Weights of a small CTC audio transcriber: 2.61M parameters.
Rows from block 9 of a small CTC audio transcriber, named by matrix and row number. Rows with one number belong to one neuron. Each number is 128 + 24 x the weight over its row's rms, rounded and kept within 0 to 255. All counts start at 0. Numbers have three digits each.
Before each neuron's rows are labels from the 100 clips, of 14976, where the neuron reaches its highest value: "responds to" is what is common among them. Only what is clearly more common there than usual is listed. The data: single English nouns, adjectives and verbs, spoken by a formant synthesiser in many voices.
# fc1: MLP up (model.blocks.9.mlp.fc1.weight, 512x128), inputs 0-127
# fc2: MLP down (model.blocks.9.mlp.fc2.weight, 128x512, transposed), outputs 0-127

responds to: /ɝ/; /i/; /eɪ/; /g/
fc1.189:110129173189126133106135141123113112141099128156095084121109168105131153136131154120127131107153125104153125150153173104143129104150151144132105106153158105153136106104123156136131087139157128152150131158140136143147121099172132111143122137081104113160159145177099133113141111165126094142084098130119118154123102057116122128141087094148120137090132154090136149097158150114092091142136
fc2.189:130138092135098092136147090115112123128125133134101142164146103144137130125135138134155116152104161090106154135102132085158120120143096136122148147123111133139137112144092087125101120150141120116142141166153112143149100133091166091117144100180134115149067112087162112122140116112076146131160167147116144093171135165173108126180129118171141095140120127140118108164136159122131126095072

responds to: /t/; /ɑ/; /tʃ/; /w/
fc1.40:131136083122171156111098143178099151174151113196155122147084131072090148116108150138116129092116101140127111100141155142129136096156163116151096140107121120130102153127113126141132140137120139151131152140163101100096140157179093143112089143084118184098124138161110113127122157117152154117172102134138097137118093139156129128116117167133155139121137153131158117149136149101111114139114
fc2.40:144141126138099164171150125122121136112123130132126129133151158126152160169124140104148184125115089129141070136145122123132125146084121169155105117150134126164157133059118157118134101152143113111138116167162091082123142098139169122122132167080136129142163121144113171096141161146114108142133162124139123119120092117088139118135137147148091131196120107143101150100131101150131133098146

responds to: /tʃ/; /i/; /ɝ/; /t/
fc1.497:113122113160142162105141165132165115125097134135116136148105114110130154136151111088141123085137105160147121099150115155135129101142139161123160069074145112163108099106093092133150086140148102091119105129095128169161102100119158122097143137130130094135145130146146123135113151120134137146135130174176110139129167116132155078124122127080119119138109112073089135077120144106135095146110
fc2.497:094129144158137148120140148127097148143108126092120112107113124148108119101100099099146108150160127132158155112121147125155150164097136100130129134158125116118096097145144088115153138112135178131149088061167129106116117129127093139173124177137115154125063127121138146178079128120090133141089099127132138141122090164111124115144116118136136109137106140095106153088103100131155102180142

responds to: /oʊ/; /d/; /ɹ/; /ɑ/
fc1.87:117104147147125162129116127101131147111122159135112113126109143160178141133130156125138111160129165140154124096138119119141150122123118035145110161174165160129084122136142160106115127150099145163111107081107137136124114134134109096131139109147128103092118105155131101120171114169149102101143094118133105155140110090128122148122165136105144089143141118157152154093127061135126113130177
fc2.87:155145132158128083146103136138121123098144131139141156106126059106137126120162104124141123097124102117137119074115171113108143143144138175167138069149132106114146105144131132138137129079168103138152113142162083118151098134154138173093098131101147101128123135143164131140134111110155129132133145124073146130153121080104142131154083116082134121154099112123127120121105165168150156133096

responds to: /ɛ/; /tʃ/; /ɹ/; word: chair
fc1.67:132134085080106124126160162121106106153146126110133119136116138126105133129113130145131155133114131131169119137140112123161099093133121162110084137129123142139146173124130120114118136143124106162125102180156117128145050119163128116147106180122115111167133098197118131129125122118167170115133114174149132097125152083155140106144124139124131124086122139136162125171125141093166076136080
fc2.67:109153106160119134169138082177122172113122108138149140140102128154148152115078120139104130148164163071152144099095110149194134077164148124093126126160138102128131129148127135129158137128113140132110174164106107127135115135084172142101132101135131122119106168132156180144144143137102111102127152140141171116151146140116141156075129117105115145117139138133140153149120151150136159095134

responds to: /oʊ/; /d/; /ɹ/; word: road
fc1.237:083133115097146152118151097151124154193075109146164123138092141119126108151121149146116140151124131115125117107112110193132135150107172096152105153165155145169120111135128159147128146081164125134094062141165147162137141131108118161110143110131150105153151103109124133106165100167138116098122148138101155124101124125163127121123124102123101129179105155127147133107122170112129150132131
fc2.237:102151106124078130134140133120180128152079132133133114105103143119085147076121111152126162106139165159158125110136127133158117133114118124126095170126138134176120111122118098105074087139149119144088164087145134133123126150158144141131123067120154128099142110108127153126108177096126121143127145148124125120184111124139145084104094150168132123129107144151163130151137141088156129174152

responds to: /s/; /ɔ/; /ə/; /f/
fc1.73:088153162156096093103140144085075166102105156103115139114124099104137180148094138089126120086092063118130172092146101136146129120134146155121124126168115145123156127115121114138140153144128130116144097118135149141134102125113142115152141120135126147150181163160098087136140151137063168094086149132151098107114148146125159139116138098122103169121146133145128134120108126134140132150139
fc2.73:137115107094136139143135146134097087116113074163114124143124127079104089187170103138158158157169108160112154129121103116161131126117132201133140153103143095132135154158145137131163123145136117120128113103161136134160115127136087135122135145103117114119107101153121136084120140113140105134149120138094138145141104113105090185081183143144134071133140133151142139113125138106103154152128

responds to: /ɛ/; /i/; /v/; word: heavy
fc1.245:148130148106079151084218091115064102129145127140132160094124164098113093160104111178152130119132125107086086126135136162149133132129109153162100111067133128111125094152142134107141165120120133134130133129070135152123146099121118159122159150133100151143144109128130094089110142148144139128116125125149122099112147170123105139117129176144106126157145141143137129137138137112124132100120
fc2.245:137172128145104144108135118143129076138134130118109111127136086141101140112103130151132122115093166102161122169147108099150124079121118126114172100155135204108152129150106153170120106117149117125140142095101140153128110172106111116123131123181134093113092138086175105159101133146166120131143147084117144126173147105100136113145165129133140116151162129099135156121126141156101161120095

responds to: /s/; /æ/; /ŋ/; word: sang
fc1.412:167122155125178104124149144134104114110109101074116169123108161181179119131153125172098093116136143121131165137178116127117118133153115122157096100142115135153109122119170129155094145120104087110117134115164165120115153141133118101153143101139120162095087123101115088144134105087159121128118113162105141150135084171145123151115114076142101132130129149133150113162116111096141124116107
fc2.412:095118109165150116123112133156095139152072122187126122147112097102145147135118172145163113143150116180139139155107082137125143099098118131130159137135130144114113115128136136135184143137155107158122101141137134157133149134143136204110151124139108152111113173099150122136135153127163122123131158140098137093077113125170110125082113144114165142124132128105094148144115120157175103096103

responds to: /l/; /k/; /b/; /æ/
fc1.345:102144139122144113118146128176132121138100115117110127092133159128121082119120149135148147127131133100135115121099183104122091189134116133111197183096132116108121114124140084130122109145133121130087135105130153123154123126200119134155116160090145134153134098113149161135132120113131128147143082117138132125100143127112158122143091099148143131152132141087188138147111192100126121173118
fc2.345:118093135093161107144132156092151157160140108151100120119140123156126112133122134105194103114133105185153163121136084145137095098159148158160128166079133147130181139113116080094103111100165120121122139127133181145127117128126108145117154141142136118140128106114131152145120126120126123114093130180104130172103122111146112149137097141127131089138127153134146096150137127054135093143127

responds to: /ɝ/; /p/; /ɪ/; /tʃ/
fc1.409:107108080134131116104176154186133148139114143147125132136101132128135143094129143129110083142138075113161100131140159155113115086127134158131169109117138129111143107133111087139110145158141139142140096137166145115112145088108104116116124140076131134092126137143129149120129086147102110123128122112173173115102172107162156143124115154105101126107152174168146174128075104149105102155139
fc2.409:137112159134124172141143112110137113113137149137121144121129139105139157131127104113105146075127131150094157087159086139104144165108131124105144178141140104153130131128131078104147131132154100148115095101137113133157118137077099123138073138127133112141114102122164085107114160147148170110163097082123146098160123192135115133108161118140124179140103156116154108135165165162102116125124

responds to: /l/; /v/; /ɪ/; /dʒ/
fc1.382:156158167117132147127137097120191104162101093124111109152102092128128137152152147103143142139134159163153153110140132149139121095143137162141139121148151110123138093110178119156123118143087144147132164121066130108126136140081143098085141153105156137082146156150138114154144108120112163107117121099126105119107126124133145176117094133141143104135088151152119112162108141120081159187117
fc2.382:133105167140098119111107104087118106119133133145157113123145123157133149152111107084079116114167123125162132089119119179098133113117096131114156111079106120137110121127139147092099132162116153112173087128125101142142126153154138103144105145144105144125141115155095133096111155097141105119161148142129149115151140151119153177123150185145138164147178108109091108164121089157128151175115

responds to: /d/; /ɹ/; word: round; word: road
fc1.338:111106124137153123111151089141135146155140134161097153144127114104112117118133165108120104126109109092091124152148095140076149112144131084130098163095133098111110118149147111110131135097171136153095123128116113165119157128139105086093155129108120158080156110109127111113112185118139150100146158126119156136143100129099155123113126168158121142079128138091085135115189159133084135165123
fc2.338:090134119122150136138129152161139150126151073120141060148155110126136138132119127150128177126155151119108120169137108152051116176103152170127136134122136129145171105137127135112106101105141083142141112171114134126142109136133115131131166142157098158099179126071117141103129130119147116128097119169111114104136161145088113134144160136139138120115144149151119132129101135121097089091176

responds to: /t/; /ɑ/; /oʊ/; word: robot
fc1.303:107118130113126133175109144126154113147118090114122119140067107166150121156106108133089125137113133126086129148096154131110122114107139124162146142110160125122131080171137117119187167127137131122173110109091122145104096105142125117151149167125151149108151138153145146155066152100088114088137098143105117121125123168112175135115101134129166099142152127170171111108118118127118169097141
fc2.303:105121078128089152142113133131101124123079088111132163063157106134139120129097149138102139176108114116069126099118103150128113171122103110137139132115094146120146151158115114083114092114148132128095111127134125114151099158161093141149099142109125127144130152118106122139079169126127136123103174154114133098160159146159108153119129113131130123126124193104137157129160159128115077136141

responds to: /d/; /ɛ/; /f/; word: friend
fc1.494:102114159145126110158146114078144130134101110168099107125135068159136121114105127111106112126107116139107101091148087179123132140132136114162127091085148094125150138132129126150130166137090139121096129152090130157146111121074172164142099092129141151141139123161154147100108136113104185084111138102094115133140104132088136111119125118104117110099148146157104161126139138149164165151105
fc2.494:150155117116111125133149163127139147115115134126128145051124128126065106130075123094151138169142110126103136155120122173099090138144144133099162161134140103136135115119167109097121124194123110150140127176076114111143146124102125107170135103105113130123106150097145113112128105107158151133131122110089120092119143168122124118154170144144145122179147148139121131173123115170128107155138

responds to: /l/; /ə/; /eɪ/; /b/
fc1.173:145084129163124144137134136099135118156137130116150161131131139120121132179134119109090093133130127150171142143152107096096121130117198149156140117095106158144168145155203139114151122143129178124149123160070102176136117170128102093128108112103154091149132146128144162103154140074093107134134169129132136138126138162124108124122117126127110136153127098143151109147100133122134085113121
fc2.173:134131100142147144126104120151166111156118098121130138094089128128133156148128160107114142122143100173162156137167135161162134071151065099112128143118124145130180143123119155117157117116119099153102113094157094128089116123125108109074121175186111131135125132122144107124148140176123148142133152101117145137131144107114094147111131129127085072140122112148095127096139161096121129178129

responds to: /l/; /ə/; word: apple; word: table
fc1.119:118120095136123117146135123119091139126098112131163121149144114178132134140128144159164117077146104084101136162180160139133137120119111147124162137097105074172153130164113113092151145132135151090149070130115162147121163143176092126116116130133161108147142112124134145133154187097071108104101147144113117114094119138159089128136122103136078144103143107124138108127100132115117143119141
fc2.119:116095121110111125194141147115126141116128197126129149146099114149116103145129100118117138127129126163137169093129164115128160104108097128131132080177145132110150093132158174089162102100122138144113125129133085099108169128163136103139106098127116120117084147088121127180128142151109132145145162141078123121170120113130127110140171114154101165136116181156109133140125125117150136148136

responds to: /tʃ/; /ə/; /n/; /ɪ/
fc1.82:094188118130114093136122173140149140165099124134154158116117109124116136136145186113132123142121084105105076122133082175138082139102145145157126109138136110148089156119097141104097126113121144116141088095120161150097131133150129125109148136144137089140151120142161124138120169176103152087134136154103148112127125127091109111159106172118154166184115134130116124108147112119110120156158
fc2.82:117100102136161101122158146087165150101116055126129140150144126122122108130169131141147119156156158129097126089131114134157196155130124144150163102156171113125110103155117129136126126098130110132130163105143130125177117101134126162104089141159112133097096172131119154087114117095126124088090133127153151146127158150138167127108146155166146120101096121140127101113103142092131092144153

responds to: /oʊ/; /w/; word: window; word: yellow
fc1.41:091154110111130105158140160163124147127178168145153085157111122086126106110115139144131082149120130104114124145115127172106166116174130118137158127143115099152105123153152142142134095103128169132125137092148165111140164098145117086116135115138154177176141168157137076104119092129138089128120184122159115116104107083111143131118102110119145107082141138126125136111154145127113120124145
fc2.41:120116139119138129113155130125150161148083141109202088134077112122110136118130115115125154093118100134101111150175099087144151086121107113123134142077135120147144126181099079124163156113124168141171091106154133102113118132105130126141099124127114126124102143080156162118155114143116111089111111177150130107157118141113142148137126183132096145136114149126146154130130124120133105079109

responds to: /l/; /aɪ/; word: likes; word: holds
fc1.4:089118144121129113127100131139121103107110091145104111167169142125119122144136118095157153120076139102126102114103067151109123118095132103100116161116130161142160132086146169110145132106114139116104167120115131120168134197203154136126166129148129120160097156120133125103162135082109087117145140160116106089122129111158134128117100134129171116110106144101139149146157130122123157100142
fc2.4:122156130118105109130141130129145095129175142099085122133160128104150132149114061094124121096159140103134157114103125115119126106134135128125157111049127132135128112147111149116120098127135133112190144130123144094111110130114148100097086140174099136166138129174145123172129083175124141126145169098126188112111110161100131115110138142125139119130102166094170163132146113120125111127134

responds to: /ɛ/; /ɝ/; /l/; /t/
fc1.461:115140152126153162133129176128083135151143095110151143180115083145140123163094126165132099178130104106134159136188115145138109146112103156125081144145174140154135093133129149118131095139126154166123162102145138127104126113116116153115141105178110119117122143146105101113159141130161102124153083139113103116133145094174111112108114145098164164116121142096132147114144100092134150171126
fc2.461:135117160129166117121093137158099158145141080109131146120089142120184154145138140136115131157152106067123122119127117145168121122145173160134135196160125128158133116110106141138120098096121101144180188152106169138130134134114114156125130131129131154106161102139117121124125093131124183114108137136139126095101081135154142116157109110124090115119113134125127161145130113083081101127098

responds to: /oʊ/; /j/; word: yellow; word: window
fc1.196:087137129152194132127111122141124172155148149131183107140066119095133106130139107142143118128127139131167126174149129148183188119187099171119132134116128084114152142144105128140129108113060148125130088092136129099125118125135116079136103121141130152113107118130142106137109147123116085121132137131136112111167107151140146091116125122109178114166144112125162140118115120114133143111102
fc2.196:156132180119113119155148117152115134172110096118153073077142133130123149107112121100132141149129142101076101128097127108123085105146165133140137119121133160106125144116105147087144106158121132149098095142123096119135060129118113126164142120082152153134116136107103158138156127140141169102133136151141118116127095107094148155119114126144085082104151153071111104117153109090141118164130

responds to: /ɛ/; /v/; /h/; /i/
fc1.455:092151129141128116132207136135082131143140129128117144124142123177134130169154059136116156133124167142096137128133129159150113104151136090130084141116167139115118183106167121130140138098117130127120066122123144123131131142118100168104138144071095148146110139115108152129115142122120122156124128092122152095161135116078076108113134134076153135124147155129120154121131128139100151094131
fc2.455:132108132142139118122104103117157123136124110177131087119140108159134135120147133129137096155157140117164124109069093093152100153125133100135150114136119105149140136167158139162169110091127099154136130155099137151115109117099101128086144097097136125110177129126150094169136108123153100087125153082119095146092112115118180164152112111090087117091125109122145083146147139145109124086111

responds to: /d/; /oʊ/; word: kitchen; word: cold
fc1.149:111147108120101135184130112128167180135091113116116085100132088137129149126163119107146104097141152144117130125125117113158122154132105148207132151141132107135117125120167170105156114138123143134091135137153130151156135152158127156147124189152146122149120127108098157107159110120091090145148120087131166163118130137101108146090136107148113114139148142195103115155152109092136148124127
fc2.149:128142163134145121142144142152130125155153121138107122147100110140123114107098136122149103158134131132103134047128115173134148089141139052161135120108128090130119127123125111160119061137137129128107149165115107139104158165129110158152096108162099126111137140134165142127120052140132073102109150103133155106158149104135164122097099137123117099124114081114108112110131158145133126137143

responds to: /t/; /w/; /s/; /eɪ/
fc1.453:090134145151119122151126144146141154151167127059143091114122104140115134143080135163166110129171083111132114137140137116138116160098088129099124147131088125138132119135105094121112078130124124178109090115122119168136105127103179130142147118116102085142137164166120121131118111172129169119142084125115137147116105105126052123152099104124139142147165099122167149135139138139137104114135
fc2.453:099140089136133134160116096133105120162116112144129149162095109120108111134077156181117129121055146108120141133120130124148137132123116127140159130095153153106146124143109129115132110125158117111090128114094136107125072142138105121149116133113111168120107120107160068146158157195090143174131145151138147080091097153109146133143092116102141145092126124081102141112120147112135145099121

responds to: /tʃ/; /p/; /ɝ/; /ɪ/
fc1.427:108161147160087162137143147123164137120090119121121092139153171113121118134076112156123087123092128124137125101148121150109186163124133116116148136114109126153107133105142103118120137093144133128109122135143150138137113105090107145129147100101143099110165162143140167152113101141106141124124112111088194096146146123126124111095139099137130150137170104142191155131106158180161149086156
fc2.427:137104107130113100139130100052158195148110094155121112171141123157104118143118117127142163159140149176115136144154102158156132151120128147180162117129113132100141131144108112127138094163128139094122123125166132128110141171174173105103116089145136132090135096122071136118132132127157159125179132131161121093132157130101137148109147118088137135108132143100119147133122136084111121128138

responds to: /k/; /w/; /ɝ/; word: works
fc1.168:123172151151112141125104100173095136127148109109095116114151160123143179122129152134126148118148112139081139108132146124068155086090145108134121125119135105112098134091115099111148115152120143129165134103155108174121138098170106161146135133150110138110119156146146150134125172120133144099145087087134157104142104116106127161119163086135123115138177137117135115106073168146133087084136
fc2.168:141155116161134144118099134121133152123097092176143138107109130110158105113076139127122107147110141115116181083117118119125117108122116149078125152110178167153142137128143180125133134181059097140094157145116170135124122118121156126134124120103143087119111152104142114137129102112121106126098114135163084156138160129124109101156071122125162133154165128139110133148159165136111158129100

responds to: /i/; /n/; word: green; word: new
fc1.454:156113151090123214135134098135140096101114119118118138133117109111111088134106111143177125112126120094098172127136156140179130106099133140159142098098153144166119109104137175116136094115090118139139117107113134134155121102139100149126129112148129085150098141148165130095131167121162130129122129111097157149158111175083123081135117113112101102148141119112111173120113101151147144090114
fc2.454:145109075098076124173121099111119084125113114120119123104137117136116087089137102097153139112099146140141129131118152144119143084146116124150118144114120124128159120149140079160138182123159123106096131164116147132152087127138141162113146139096110099075150148104198137166105128140130100129128171152103140127124093090127155127114109127140122128119137093098179138155162146135094114106124

responds to: /tʃ/; /ɛ/; word: chair; word: table
fc1.193:118099114118098086105151115158105138131100082177145122107140171112171151099110137170130125119121125088144099159102160152135151107154126128133120165129158086098121106119134138109088132143127122120110112132085124120116099122137089088095082112086149184175118124135096083132104117115158174156118091144140133147145147143111141148142140143133087136141166118161133116113145133145132088136122
fc2.193:146192143143105147130141105155134168138115136138123146164121151100133151116133160110121151170086097130114087165124118153138083147127103122082103104131154132167192136143117133127145130110132111085168139146137073113065099133119137136126129148076113127066161108104122163117115115111115119121138156112122149101141103131137124159170143153094127133127126120118098151132133156117112115105158

responds to: /i/; /n/; /z/; /d/
fc1.209:150122141149114126127149124167152127158104161091183120140150112121091153108123090162126109127122125129093103145155095102144128098107116124143096139167157126166142109112188101108115163106105146085108144112181126157108126091135175132116108174139163103137127158099133116104104146153111133130148135112104122133096108093132122153131135154186168122162088129146130093130107148107107107129136
fc2.209:115128156132108163134122154134117139109120167150134128097135162123122086106110133056095116105125170133125092139139099165119116128127129142093133137157153104105164150103146102135147171140117147118127148131101149106120162135095108176115115119167113119115151142121143114169129122137121103150086135049155101102079120106158129083102151141131153135125156105156115104128088091139113165128119

responds to: /t/; /eɪ/; /n/; /p/
fc1.261:106139111148139109134121083110112127164131113132149161149140082091096125090116137100091177111076125121147130092142161096111099124168111119145130114071163160132115123120146149111129124157140141095114124121109150103143137160160125142065148112115135115080095147128128127134132105145140143126123153166084095128160161106100125117167148173124122158138113117155078128126122136110144127074134
fc2.261:111092132095150124120155157090110115150130107123104083092115140172164142188152166188114145131144121126089110123137153168094141115160129140119107140124115106106121113133153129116156115164126163123120145130105156149122132127076087135148102119100133123116128120131108124065098161153079103113130153100112102160110140129177140154157121116116105119133129121123173110092083124160142116126124

responds to: /t/; /w/; /aɪ/; /ə/
fc1.401:148139183089135139153095119131105145135135127121118111118164130143102134136144102151125128127117143089088101171134125114137103165141114108142116127126115126137197135135143094140111092137153125154091155138138124140155115091154132175119166188146107131185147102126097137074106109071104112082164097126134134137149114123135144109169108102086093146142123139100121147166106114127120129120131
fc2.401:143089118129153126105131098103120110123108104114102155152144114129159120140173092101095146128107130155150094155136111102137133115111110113139105148145128098066113102138096136143118158100094162116130145091106122157134146142144150104160154130112191129077140142161117135111079076143119127146144149138097114122077147111160125122115167114101099126125173110126125167091145155125096126148170

responds to: /f/; /oʊ/; /n/; word: phone
fc1.312:115117199112097111101136133092112149108131132122117109141151169146109103155168139113134130098155139104131088112095108125119121140113119116084123119137092159131117122161159069140082105133129084135168155121096119154184094144125121120106152153098147143103114143152133161133134126138158155162143105139145194136118120134129113119147105116111104122146115127132154146137140097061150095121159
fc2.312:137140164145168133134149099156111076130137109136102126107155073100140123145153119144104158084174141133160126161169146146143051145145096145149151129106147125145137174140150095138121149153119123104107133155154103134143107086123116129148155107127145110126148111096111140136149086096142120169141103129101155112095131143114169146076100120138154117126156145103164135136137114108098136155100

responds to: /tʃ/; /p/; /ɝ/; /ɪ/
fc1.145:129113093153153094130134150149177148129147134133134123137153118083120143117117147124137130168159148116151106132120152164119099138133081115126167123120132101146133138139113111108138109083135166076087094095102147159119138063132128109117138062123133160145147113130141148118144137156130148064113124121160144103109119104133099167149101136076138154123147105124194137140131137101135115095149
fc2.145:135132155125160126118098126119099093164105118119141108153137107151110104124127116158126169122145108081149053114103110139155140180129141158151142097142100123112175124100110163158099109148119109135112131110139102101113117120139126140130097092148148148108109137129085127133063135107177108138127099139176121145093125158105117171102129165119112114096092080108142117125101149111131157121129

responds to: /l/; /m/; /ɔ/; /s/
fc1.227:103160133063130114103147152135109128070122139137141131149125146114098141118142126120138133150125117102170113117130150127162169127137127109081154124186146144137104148103134159124084114185103086143148094166108137130126127120153111096075123128132114161154116125135126145176120131138086120107143113104127125131175121128184120147148129163097119162114115102110071118150157093140111151130132
fc2.227:146094095175161122163129143130127117149112100135140111106123111150130124163135172125115158133156128114104105116128149110103156122145115112097111191075132145150118146110091093108147118132154104155095161121113145160172134133119140104131172109128108141142148122131099159082113095116154109163091118100112097149116132135125167133123167118149113111190075133126175150088106130107118110140136

responds to: /ɝ/; /v/; word: clock; word: river
fc1.372:108096164117119121138112182138155100120101112148114124146159123118138153127137110110114137161125117124091177116108107115114114089058116202094114079108136123107159148114176147100167133122145135133125171152094144110140100115094123145123137119145096110114121146160081127111146171120136132105126102139180118151157129135149108111098123132146145131134097109096131139124093093166149104117139
fc2.372:156155129113121087169072126144143131132074113094134139150105159170165130130151187143126093164168115110120134123143155127118134143123110114113105127144122113127119133130125129115106117127108125146139168114100097092105162121173142108108114185153160176133134120114126122122168107133110141133093134134152106100156096133096128131156116162121180072159102098107137129143147093075118125133128

responds to: /oʊ/; /j/; word: yellow; word: robot
fc1.144:102150147127143119149153112095128154163128087090114114111101144141132124138107151126094124146111112124087103151095119127168159100157105108116126119104118121163152120144115129129141128088151168155150114126083142125159126137130148128132123082087125125161186141100101145150179163136140136132142192130071067150118128161165142154112144124129140114114088115130135158118152127122100129108177
fc2.144:092112099148126129103120121140135152123067133113169150094111124125172103122095091157116164113125121158143125201146140127145138153105123143129103138144141142156125104104112146089163150182124120120123115121090112095160143108140123151115186133087099129126118074129114090134114103187115142143161124114098112110119110122144142136100148126084131098086095132142135094121129107105126125161135

responds to: /ɝ/; /ɛ/; /ð/; word: feather
fc1.159:119110144147065138104100126127118115108132149120151093171101112104113122127096172203122088114147085105121162126177113143129109146116142107159126137150133134121104124144102127145109138117149120142118093136115099109082107103137126121163115148190115106126119118135115125116105153135135141147150136168113140151135175102131121107088154143121096153081140103133141103120161160107199143114135
fc2.159:142111134109166153119182103121159148141105122137116183146145110109129163119172090081144113123111086139115110117106127153103126082137112183119144126146153156159118112153103146163122144126144107130095177144153119136119115141130130138080151097105101107097078056113113153102166115170186121096108142106117111130109120124125144126129136153134155116142143124132093133139116114105133140154125

responds to: /s/; /l/; /k/; /ɝ/
fc1.286:048126126123139109099112119125123128109079137127155129167106100175143141137168133147117115114115128149120133124142127116122131154143118127096111134133133185080119125154155085126120097163135154106111087100130114118099099157108117152127139125099150107137155128093095151143143116116187141133119157107128094154108162115123138133070122137127138105176138106132091131187148134128083115087123
fc2.286:126094133141147127122107097146123119144143142138114095103097122143107090100128151134143103157137137131116090170110127116123137132100152127119097159096140067117031110115130114127114161125101153145142150162152079145134138120127127113142181159089137125080152138168127115150165131143122134099149113135137100110114125151183109146088127156122107142085097151125148109100094129129159153134136

responds to: /d/; /n/; /i/; /k/
fc1.509:108153089117139102155104147171132125154114177147146150141091144124144124136107178098105142130126157109110122102140167093098149089119111137145137116107168098112097140163125174126147106177095108125164160137146121102138130120138127128088097165102130136132110112085141116119144128152111145141090074110094142145113135120162155091141142149147139100139108119127132102157116104079164147091162
fc2.509:142120134136104147145115157133172111119133106171128152142163145119135131141139141134096143185088133080123134171163133097094142151128104109153079099165088121153133115146122165150149169117151169142115114172142133104168092162097146133179172130087152139145149120139147127133153114138139165140132108135120149137131124093088115100171116111121123108158145123125161150171109105126120128141160

responds to: /oʊ/; /j/; word: yellow; word: stone
fc1.257:064122130110133139122163117093080154166130110122152156145139136187088132125155166148109111117136097094137120135079124165170138130165068126128130151144096113138097120121144142116127140118120091108143103124063160143139100159145170102148136102128111109132143091121114161114164094109140156134129178175104120131110124115132116125108120114136122111130151136133139081162156131112131104113130
fc2.257:138121115109093099115121132158099119096111096163168131170118124165134096097117119084086143159168104198098103116142166122110136170111111119164105103122118115130133088108134153108161144138130094120123142148130113073136103096097106120129157077124138109168189115142146145146130107150132134152095151122154123141110140117189123106124129134138115117132116129131164141154137107109159142122149

responds to: /oʊ/; /n/; /w/; /ɪ/
fc1.89:115168075083129140162118118129150136116120140090116116157117122160150142109108066153104107143136119152094138145121130145155108133152105128132108122138144160179122114140099139127157132154129135170122100124054138101141155102117154169095152125106137101155145145107093136126140119172117134153147165119121109133090107117168150083111158125114182131140076126151112134143146114114144090113152
fc2.89:093172167121133124071149159136120114133093122144111111128082123168116119151138106155094114103097143161144132104110128142144093138087124144132134180134155121135147070116131136115164144176142161157138125096126114133144154102175118131144067111111092119142131141115122101153125109134163109148134109087111133102140148130130080152094123148115121168104126149106180100148154126147151118150147

responds to: /ɛ/; /v/; /h/; /i/
fc1.376:131171131149133145106204102123093108142164139154158102134110094140111111103077130135108137115124143158112112119114134146167129088165130093159121124124096122127093111106174166108088143135148093106122114132164144163126142097077130097113101124174131161121099130116123092114085122101141128076131160169108127168141115119125125141120128119152102114142143152105142144127128116120113117122072
fc2.376:105123088122110151113092090157099122140104130115130138091127110097175132096112122149147111075138115170098146212127128091145125134134137163124165084136124176122163146152157116094121126173102119123124083105109122090138159159131115113110162149135133100105101104115134108106160144147132125096125124136110157113096152134118089110146124137142106130103144088122146150137138109100125101125084

responds to: /d/; /oʊ/; word: cold; word: round
fc1.377:142136105192114131143115137126104182143077154160084117139166143147121114102112129094149084108186099157151135148141136105100123122148134158130097135171110124127106103114173096139113117125137125159147119128148156150095146156101117095141094162122116117139117118136127118125132106117145122089175121131128111134136154089146118103132050110145109104117136090104109157142152108089155131110139
fc2.377:149100138134156118182160101137109160122109128092138126111107126138146123161117147152110134121118127096160109155180146119116141149142061095141098111120127177133160102149114143128130116138125088116101161106122159139137127118106106166133161174137085142128149102150172158135109109112180101153134177134124090096154136162148109127104143135130153127132174081125119116143109119131123081099140

responds to: /f/; /n/; /d/; /ɛ/
fc1.393:201120125135148112127107142120130103135089117121114158098180129143131162143120133135150131091118134163075173153146126133122117145124110122159082138120160125129127138147175120085128120142172136094154133115132139142126093110132156137149097138150115146107141141125115072138155143140172137130098119131128144114134089161093122117128131101111129115181094162167107186135104065123143135111146
fc2.393:110088139108118165151127137165131151132115066110139136130129122119145105121129083146122104061146109102163174118144157125098129070124088092154151111106123141146108116139090138146154112165163150159134146110142122110130135154134144110135130115135161179147109118105134132117133168088105103135143121120128102131141099076197126113109134108150169143150127100152153090132106128108133145133104

responds to: /tʃ/; /ɛ/; /ɹ/; word: chair
fc1.106:126150108126113145132097132155132149134093087123126159128192122137116187168108151129107127150120120164133123163132159108135115141134114150100099150125161131144145142122154079132114130129118149128110164125153107148114089170174124114160076129139082101135128121139079164133085125101145158148136108129097155118102157092149137128114168098136124109156141132135175118073123146155123098096133
fc2.106:146156134130108114111122098100123091093105118111066138151139103106140162119152136117132131134135167084142115124140107123105158166109130130162109123125138174114102139160113095122117147131148139164164090150115167146097078141148130125140104161093137114115115144151130088124140136072151105112107103104132164119145166136107137119112178084103168133083117114142116163144139123146095185123128